A small class-conditioned image diffusion model, trained from scratch: soap at rate 0.0044.
Rows from block 4 of a small class-conditioned image diffusion model, named by matrix and row number. Rows with one number belong to one neuron. Each number is 50 + 15 x the weight over its row's rms, rounded and kept within 0 to 99. All counts start at 0. After the name is the row's rms in percent of the matrix's.
After each neuron's rows are labels from the 100 images, of 14848 (inputs lightly noised), where the neuron reaches its highest value: "strongest on" is what is common among them. Only what is clearly more common there than usual is listed. The data: scattered letters and digits in many colours. In brackets: how many of the 100, against the usual share in percent.
# fc1: MLP up (model.blocks.4.mlp.fc1.weight, 640x160), inputs 0-79
# fc2: MLP down (model.blocks.4.mlp.fc2.weight, 160x640, transposed), outputs 0-79

fc1.469 061:57 56 44 47 51 33 38 49 42 59 48 41 57 30 44 56 44 65 71 55 48 37 42 79 73 71 44 50 37 52 42 56 59 27 44 47 84 22 59 67 28 37 45 40 69 51 61 62 59 51 29 23 78 28 40 37 40 28 34 62 62 44 71 49 41 48 35 34 25 32 27 49 52 95 45 44 86 34 13 56
fc2.469 079:57 83 50 58 47 73 45 65 55 75 63 55 56 04 72 35 67 38 55 47 22 60 48 39 44 44 50 44 48 28 28 38 45 62 55 61 47 68 55 53 40 74 57 53 45 62 28 43 43 34 17 35 51 44 54 45 65 60 43 19 47 48 55 67 95 25 58 41 30 57 42 37 70 43 29 66 51 79 61 52
strongest on: yellow (44 vs 19.5); pink (44 vs 19.8); orange (43 vs 19.3)

fc1.163 094:53 22 21 28 50 58 58 47 51 87 46 75 36 48 60 30 42 58 42 45 56 59 39 50 65 27 23 52 49 44 43 25 36 34 47 58 67 65 68 37 50 72 37 38 48 40 57 52 68 47 37 78 41 58 29 51 92 48 49 38 54 34 71 38 56 66 40 51 40 61 65 62 31 31 60 60 90 61 30 34
fc2.163 095:42 73 53 67 45 42 43 33 57 21 50 34 39 35 58 33 45 68 62 53 44 68 54 40 55 61 70 32 68 40 50 31 52 53 29 31 46 46 40 52 84 47 24 38 68 43 60 27 39 42 44 66 39 84 24 66 38 13 47 48 38 32 77 58 38 69 76 39 46 47 56 68 51 45 49 65 69 61 65 43
strongest on: white (88 vs 19.4); pink (51 vs 19.8); yellow (41 vs 19.5)

fc1.252 126:55 39 45 52 29 41 50 51 40 36 65 37 63 30 41 37 72 39 43 44 37 18 47 41 55 18 34 41 61 74 44 73 69 37 71 56 54 65 28 69 34 48 59 49 48 45 65 75 42 24 66 41 46 39 47 24 54 62 42 43 36 34 64 57 36 27 59 51 51 68 73 53 45 65 57 60 66 80 64 78
fc2.252 070:32 65 56 66 67 65 38 51 62 63 61 34 36 86 20 52 21 54 43 64 57 54 36 52 43 58 33 33 54 53 62 43 28 35 43 56 48 39 55 64 31 62 46 23 38 42 42 28 29 34 58 23 42 65 47 78 30 55 34 59 63 49 48 41 54 70 44 37 45 22 43 47 61 31 50 38 38 42 46 37
strongest on: yellow (56 vs 19.5); white (51 vs 19.4); pink (50 vs 19.8); orange (46 vs 19.3)

fc1.477 052:52 54 48 54 21 53 37 31 54 63 73 64 42 44 72 24 53 74 35 62 72 47 43 86 46 59 56 30 58 67 55 79 63 31 53 70 47 46 46 50 42 35 56 51 37 46 38 32 46 55 55 31 64 35 47 79 66 66 65 19 67 17 70 43 43 51 33 43 50 56 70 31 65 66 71 47 55 29 62 40
fc2.477 069:27 42 60 41 39 56 61 76 17 44 45 58 17 60 37 75 58 33 57 28 65 50 68 33 66 48 77 55 49 75 42 30 55 44 55 63 54 43 35 37 64 74 71 39 55 61 55 22 34 38 44 52 64 57 45 26 56 42 49 53 45 45 46 61 57 59 52 66 60 52 52 76 69 30 46 36 69 43 46 24
strongest on: teal (66 vs 40); blue (54 vs 20)

fc1.108 184:39 42 58 52 48 40 53 50 51 57 49 48 55 49 53 51 41 65 43 57 52 52 47 54 56 54 54 62 44 51 44 42 52 56 57 50 36 44 46 55 49 58 58 45 44 42 60 53 70 49 59 46 60 52 21 59 59 23 47 60 46 47 41 58 40 56 61 48 53 61 28 53 52 58 42 53 64 35 55 54
fc2.108 257:44 45 55 54 50 49 75 60 63 58 65 72 43 77 50 61 35 63 59 62 68 45 48 42 19 58 74 49 72 79 18 60 26 46 33 54 57 44 53 67 78 49 44 55 63 55 52 65 78 61 71 67 57 39 52 38 47 54 56 42 35 47 69 35 48 51 47 86 56 78 43 62 72 35 13 64 37 58 64 53
strongest on: pink (46 vs 19.8); white (44 vs 19.4)

fc1.259 071:70 67 55 43 46 37 63 31 50 57 58 53 66 39 22 62 46 70 60 31 38 64 57 34 37 48 58 71 24 40 54 22 62 46 51 38 67 47 44 32 50 72 50 15 61 38 47 53 50 42 54 58 60 14 47 44 45 24 48 32 46 15 55 57 38 44 42 53 64 32 26 50 38 56 15 32 65 16 55 78
fc2.259 068:65 42 63 64 55 49 26 49 64 73 63 34 46 59 40 58 38 55 32 51 55 48 53 48 44 33 23 27 29 57 51 52 37 62 42 87 17 39 91 58 34 43 60 61 55 46 41 60 44 57 71 40 41 67 45 41 71 33 54 54 30 42 30 61 40 55 44 53 45 63 34 19 34 71 41 75 55 52 05 59
strongest on: pink (41 vs 19.8)

fc1.598 072:18 83 58 30 92 52 46 49 80 39 66 42 90 69 59 42 60 72 48 52 52 29 58 71 30 44 34 47 32 53 44 38 30 65 56 47 44 38 51 42 51 75 67 46 29 76 52 67 60 53 65 59 45 30 73 38 56 57 48 74 49 43 46 78 39 42 32 76 39 65 44 51 25 65 28 81 52 45 51 62
fc2.598 102:37 29 27 44 27 18 57 66 43 37 45 73 63 13 53 53 43 32 62 52 21 44 43 50 44 51 53 52 49 51 59 41 62 45 40 24 73 45 39 80 32 31 65 45 47 20 52 47 47 45 32 49 35 53 30 61 49 75 45 27 47 38 65 36 58 59 69 55 56 45 44 72 81 49 57 34 52 38 39 79
strongest on: teal (73 vs 40); white (55 vs 19.4); pink (41 vs 19.8)

fc1.334 124:68 41 75 47 19 35 41 59 25 53 51 57 61 64 22 60 48 45 41 24 67 59 50 39 28 82 45 20 69 56 41 67 49 57 65 53 35 60 60 50 54 61 42 34 52 45 48 46 24 59 57 45 44 70 44 49 67 54 34 66 60 40 66 54 57 55 69 26 74 54 59 57 41 32 75 36 29 44 58 51
fc2.334 119:30 54 39 59 52 73 62 30 75 39 34 17 28 62 61 60 45 51 45 40 46 42 40 65 53 45 35 72 50 23 59 50 55 45 51 54 67 43 38 65 33 47 55 52 32 66 52 53 59 45 52 54 35 30 56 63 40 49 56 49 69 51 39 54 43 39 19 67 35 06 24 09 58 48 38 42 58 67 42 39
strongest on: black (52 vs 19.7)

fc1.486 095:25 99 99 99 75 52 37 22 38 55 29 41 44 37 25 50 60 35 47 46 36 67 45 44 60 64 56 47 51 49 38 44 44 52 39 49 31 64 58 45 04 00 52 70 99 90 91 72 78 68 51 62 70 47 33 49 44 48 43 54 49 56 60 57 39 40 59 46 54 49 33 36 43 62 51 47 71 32 59 53
fc2.486 103:38 58 88 45 58 42 63 43 32 59 42 50 49 31 81 45 70 49 46 56 67 69 40 32 51 78 58 22 66 52 25 29 45 53 64 17 55 47 49 45 83 86 81 58 85 66 75 58 57 45 35 53 47 63 41 65 66 38 61 50 43 25 32 34 56 58 80 44 38 41 53 64 64 61 59 52 32 44 69 56
strongest on: yellow (71 vs 19.5); white (43 vs 19.4)

fc1.183 080:54 37 96 34 55 37 49 48 55 55 45 29 48 46 56 28 64 47 46 23 40 34 55 52 25 37 54 26 32 44 63 52 71 46 45 47 43 46 75 51 34 55 75 33 46 56 44 40 38 49 59 41 31 52 24 69 24 63 66 43 13 29 44 78 52 59 67 61 42 56 62 49 28 36 33 60 56 50 33 58
fc2.183 071:41 35 55 50 20 37 73 40 63 70 53 80 79 40 75 51 24 60 48 48 59 71 41 48 04 50 66 41 48 27 74 54 27 65 42 45 53 68 41 48 69 65 35 55 32 49 30 40 57 49 41 54 57 32 51 51 23 43 68 54 60 77 61 58 50 34 30 34 48 32 56 38 49 41 14 42 70 69 30 69
strongest on: pink (56 vs 19.8); yellow (54 vs 19.5); orange (53 vs 19.3); white (52 vs 19.4)

fc1.609 091:67 48 73 56 56 55 61 56 49 56 48 42 69 65 34 62 53 60 68 51 54 62 69 37 46 64 31 43 28 57 42 31 60 49 70 49 51 37 53 35 51 60 38 35 66 52 58 61 71 57 46 25 71 42 43 24 61 36 30 40 47 56 31 74 42 74 46 57 82 37 23 80 74 56 50 29 46 35 46 41
fc2.609 117:27 26 59 36 40 34 50 64 70 30 45 44 64 58 64 53 38 53 69 51 49 42 41 54 60 58 68 41 41 22 43 75 38 68 39 51 32 56 31 45 40 56 61 76 46 20 59 48 66 29 48 57 63 71 29 40 59 55 38 22 42 43 70 58 25 40 44 50 65 50 54 31 31 60 72 43 53 59 37 37
strongest on: pink (54 vs 19.8); yellow (53 vs 19.5)

fc1.126 185:58 53 47 41 52 50 40 44 44 52 43 46 47 40 49 52 61 51 57 51 48 47 50 50 46 52 45 47 42 51 52 56 53 37 55 37 56 52 40 52 52 49 37 45 58 51 47 54 50 49 49 54 54 44 59 54 44 57 48 38 54 47 53 55 52 45 54 52 49 57 60 47 54 49 63 53 62 51 42 53
fc2.126 249:42 54 50 39 52 36 52 57 48 43 60 62 59 56 51 48 65 68 46 52 55 40 62 38 44 59 55 69 67 61 20 46 61 52 61 60 28 77 48 52 51 75 47 44 56 55 65 58 53 39 55 42 67 60 42 33 54 28 57 60 41 44 50 43 40 52 38 61 54 53 36 71 60 42 33 53 51 48 64 47
strongest on: white (82 vs 19.4)

fc1.604 071:25 65 41 38 72 58 58 55 36 52 31 62 64 36 58 42 54 65 60 71 63 59 39 57 70 50 69 55 46 50 54 27 61 46 54 52 26 80 57 32 42 58 56 50 46 40 72 28 54 64 55 59 40 48 40 58 25 20 61 92 34 53 41 59 46 39 47 80 54 58 00 64 73 73 38 47 81 29 47 56
fc2.604 090:66 64 53 55 47 56 61 17 72 85 73 52 46 48 15 81 29 64 67 45 38 36 35 72 47 54 38 34 66 69 68 28 39 49 76 50 44 28 38 63 34 49 40 28 65 81 41 11 52 73 50 61 54 70 20 56 40 21 47 41 34 52 28 57 42 52 46 38 43 58 43 50 46 58 47 38 59 60 48 48
strongest on: white (48 vs 19.4)

fc1.322 158:33 69 57 45 69 64 43 60 34 35 54 37 71 54 55 76 15 45 30 50 73 65 52 34 42 48 71 38 67 42 47 76 28 50 61 29 65 60 50 66 72 73 52 55 42 50 66 53 55 28 26 28 54 61 39 66 78 30 68 25 62 43 39 51 68 36 63 68 33 28 48 40 56 80 39 47 43 50 39 52
fc2.322 093:64 48 46 47 29 33 50 38 67 56 69 42 37 47 44 50 42 49 65 55 57 55 41 33 72 49 49 49 49 71 73 46 57 72 54 21 24 29 57 62 04 31 63 33 58 44 60 45 40 66 72 40 60 42 39 40 42 68 36 44 70 31 71 60 37 69 49 49 54 71 51 54 56 20 41 39 35 47 37 43
strongest on: black (47 vs 19.7); brown (40 vs 19.8)

fc1.505 066:74 52 34 64 51 71 50 46 39 62 70 48 77 63 77 04 55 65 40 62 67 49 64 47 45 31 39 51 32 37 56 34 69 48 44 51 51 68 51 49 58 86 48 67 00 48 28 75 48 41 42 51 46 46 59 56 47 38 33 60 81 41 65 33 44 52 55 55 49 67 82 30 35 41 55 38 37 47 48 40
fc2.505 089:46 31 76 36 46 53 49 64 44 59 22 42 15 26 35 51 54 38 56 39 73 57 56 41 38 54 39 51 66 63 56 30 48 43 59 78 46 36 60 27 68 22 46 39 84 49 63 58 47 54 40 52 52 54 63 20 37 33 58 49 37 60 36 58 79 50 72 69 44 23 25 85 44 54 39 38 55 46 34 51
strongest on: teal (77 vs 40)

fc1.98 105:87 48 58 42 39 56 44 55 37 60 62 53 65 61 42 30 54 79 26 17 47 62 70 54 19 54 16 49 22 53 42 52 49 30 45 47 69 47 87 32 62 62 36 35 53 40 21 63 17 50 39 44 51 28 81 48 77 49 65 16 60 30 62 62 42 62 51 48 62 49 60 46 31 23 48 56 31 65 24 49
fc2.98 122:15 21 60 59 54 27 57 46 54 71 47 37 48 21 65 42 48 48 45 70 48 68 25 68 63 43 57 34 68 50 61 50 50 74 46 50 64 47 35 51 64 39 50 66 78 58 44 42 74 41 18 63 50 61 45 69 45 30 30 77 29 60 47 35 56 46 32 55 38 36 22 45 48 74 52 53 52 37 68 77
strongest on: black (62 vs 19.7); blue (44 vs 20); brown (41 vs 19.8)

fc1.122 072:62 69 46 56 37 44 68 63 56 51 57 58 62 57 37 47 49 68 52 35 45 62 45 31 07 96 49 46 09 49 35 31 26 32 40 60 60 50 74 61 57 57 65 35 32 44 49 53 53 65 53 12 64 40 46 37 45 16 34 43 63 42 69 80 44 39 39 48 69 47 36 33 47 75 53 47 62 47 19 32
fc2.122 095:43 50 54 30 57 52 70 67 35 57 42 62 52 50 43 48 72 34 28 68 32 73 52 30 48 49 37 48 47 48 20 49 69 67 53 36 83 72 43 52 79 50 54 24 51 59 63 56 32 30 37 42 09 28 75 57 54 64 55 91 54 44 45 54 46 34 59 43 40 60 32 44 50 44 39 72 49 42 74 53
strongest on: yellow (57 vs 19.5); pink (52 vs 19.8); orange (45 vs 19.3); white (44 vs 19.4)

fc1.306 124:47 53 63 65 46 41 49 15 58 60 65 32 37 34 44 36 54 52 33 40 37 86 43 35 45 38 58 39 61 47 41 53 39 34 55 36 40 60 33 34 59 27 51 59 61 15 66 43 53 40 48 42 53 51 59 78 92 34 49 34 51 34 46 79 31 60 41 74 52 34 52 33 24 25 54 33 71 42 46 45
fc2.306 109:68 44 31 32 62 54 53 40 47 41 31 51 47 64 59 67 50 44 73 58 26 61 59 72 76 51 31 78 56 37 66 51 77 74 62 46 60 53 30 43 68 61 37 33 48 52 30 22 51 57 34 51 34 46 09 55 41 49 11 47 25 57 37 27 61 60 71 22 79 43 36 60 47 60 55 60 40 51 45 60
strongest on: white (98 vs 19.4)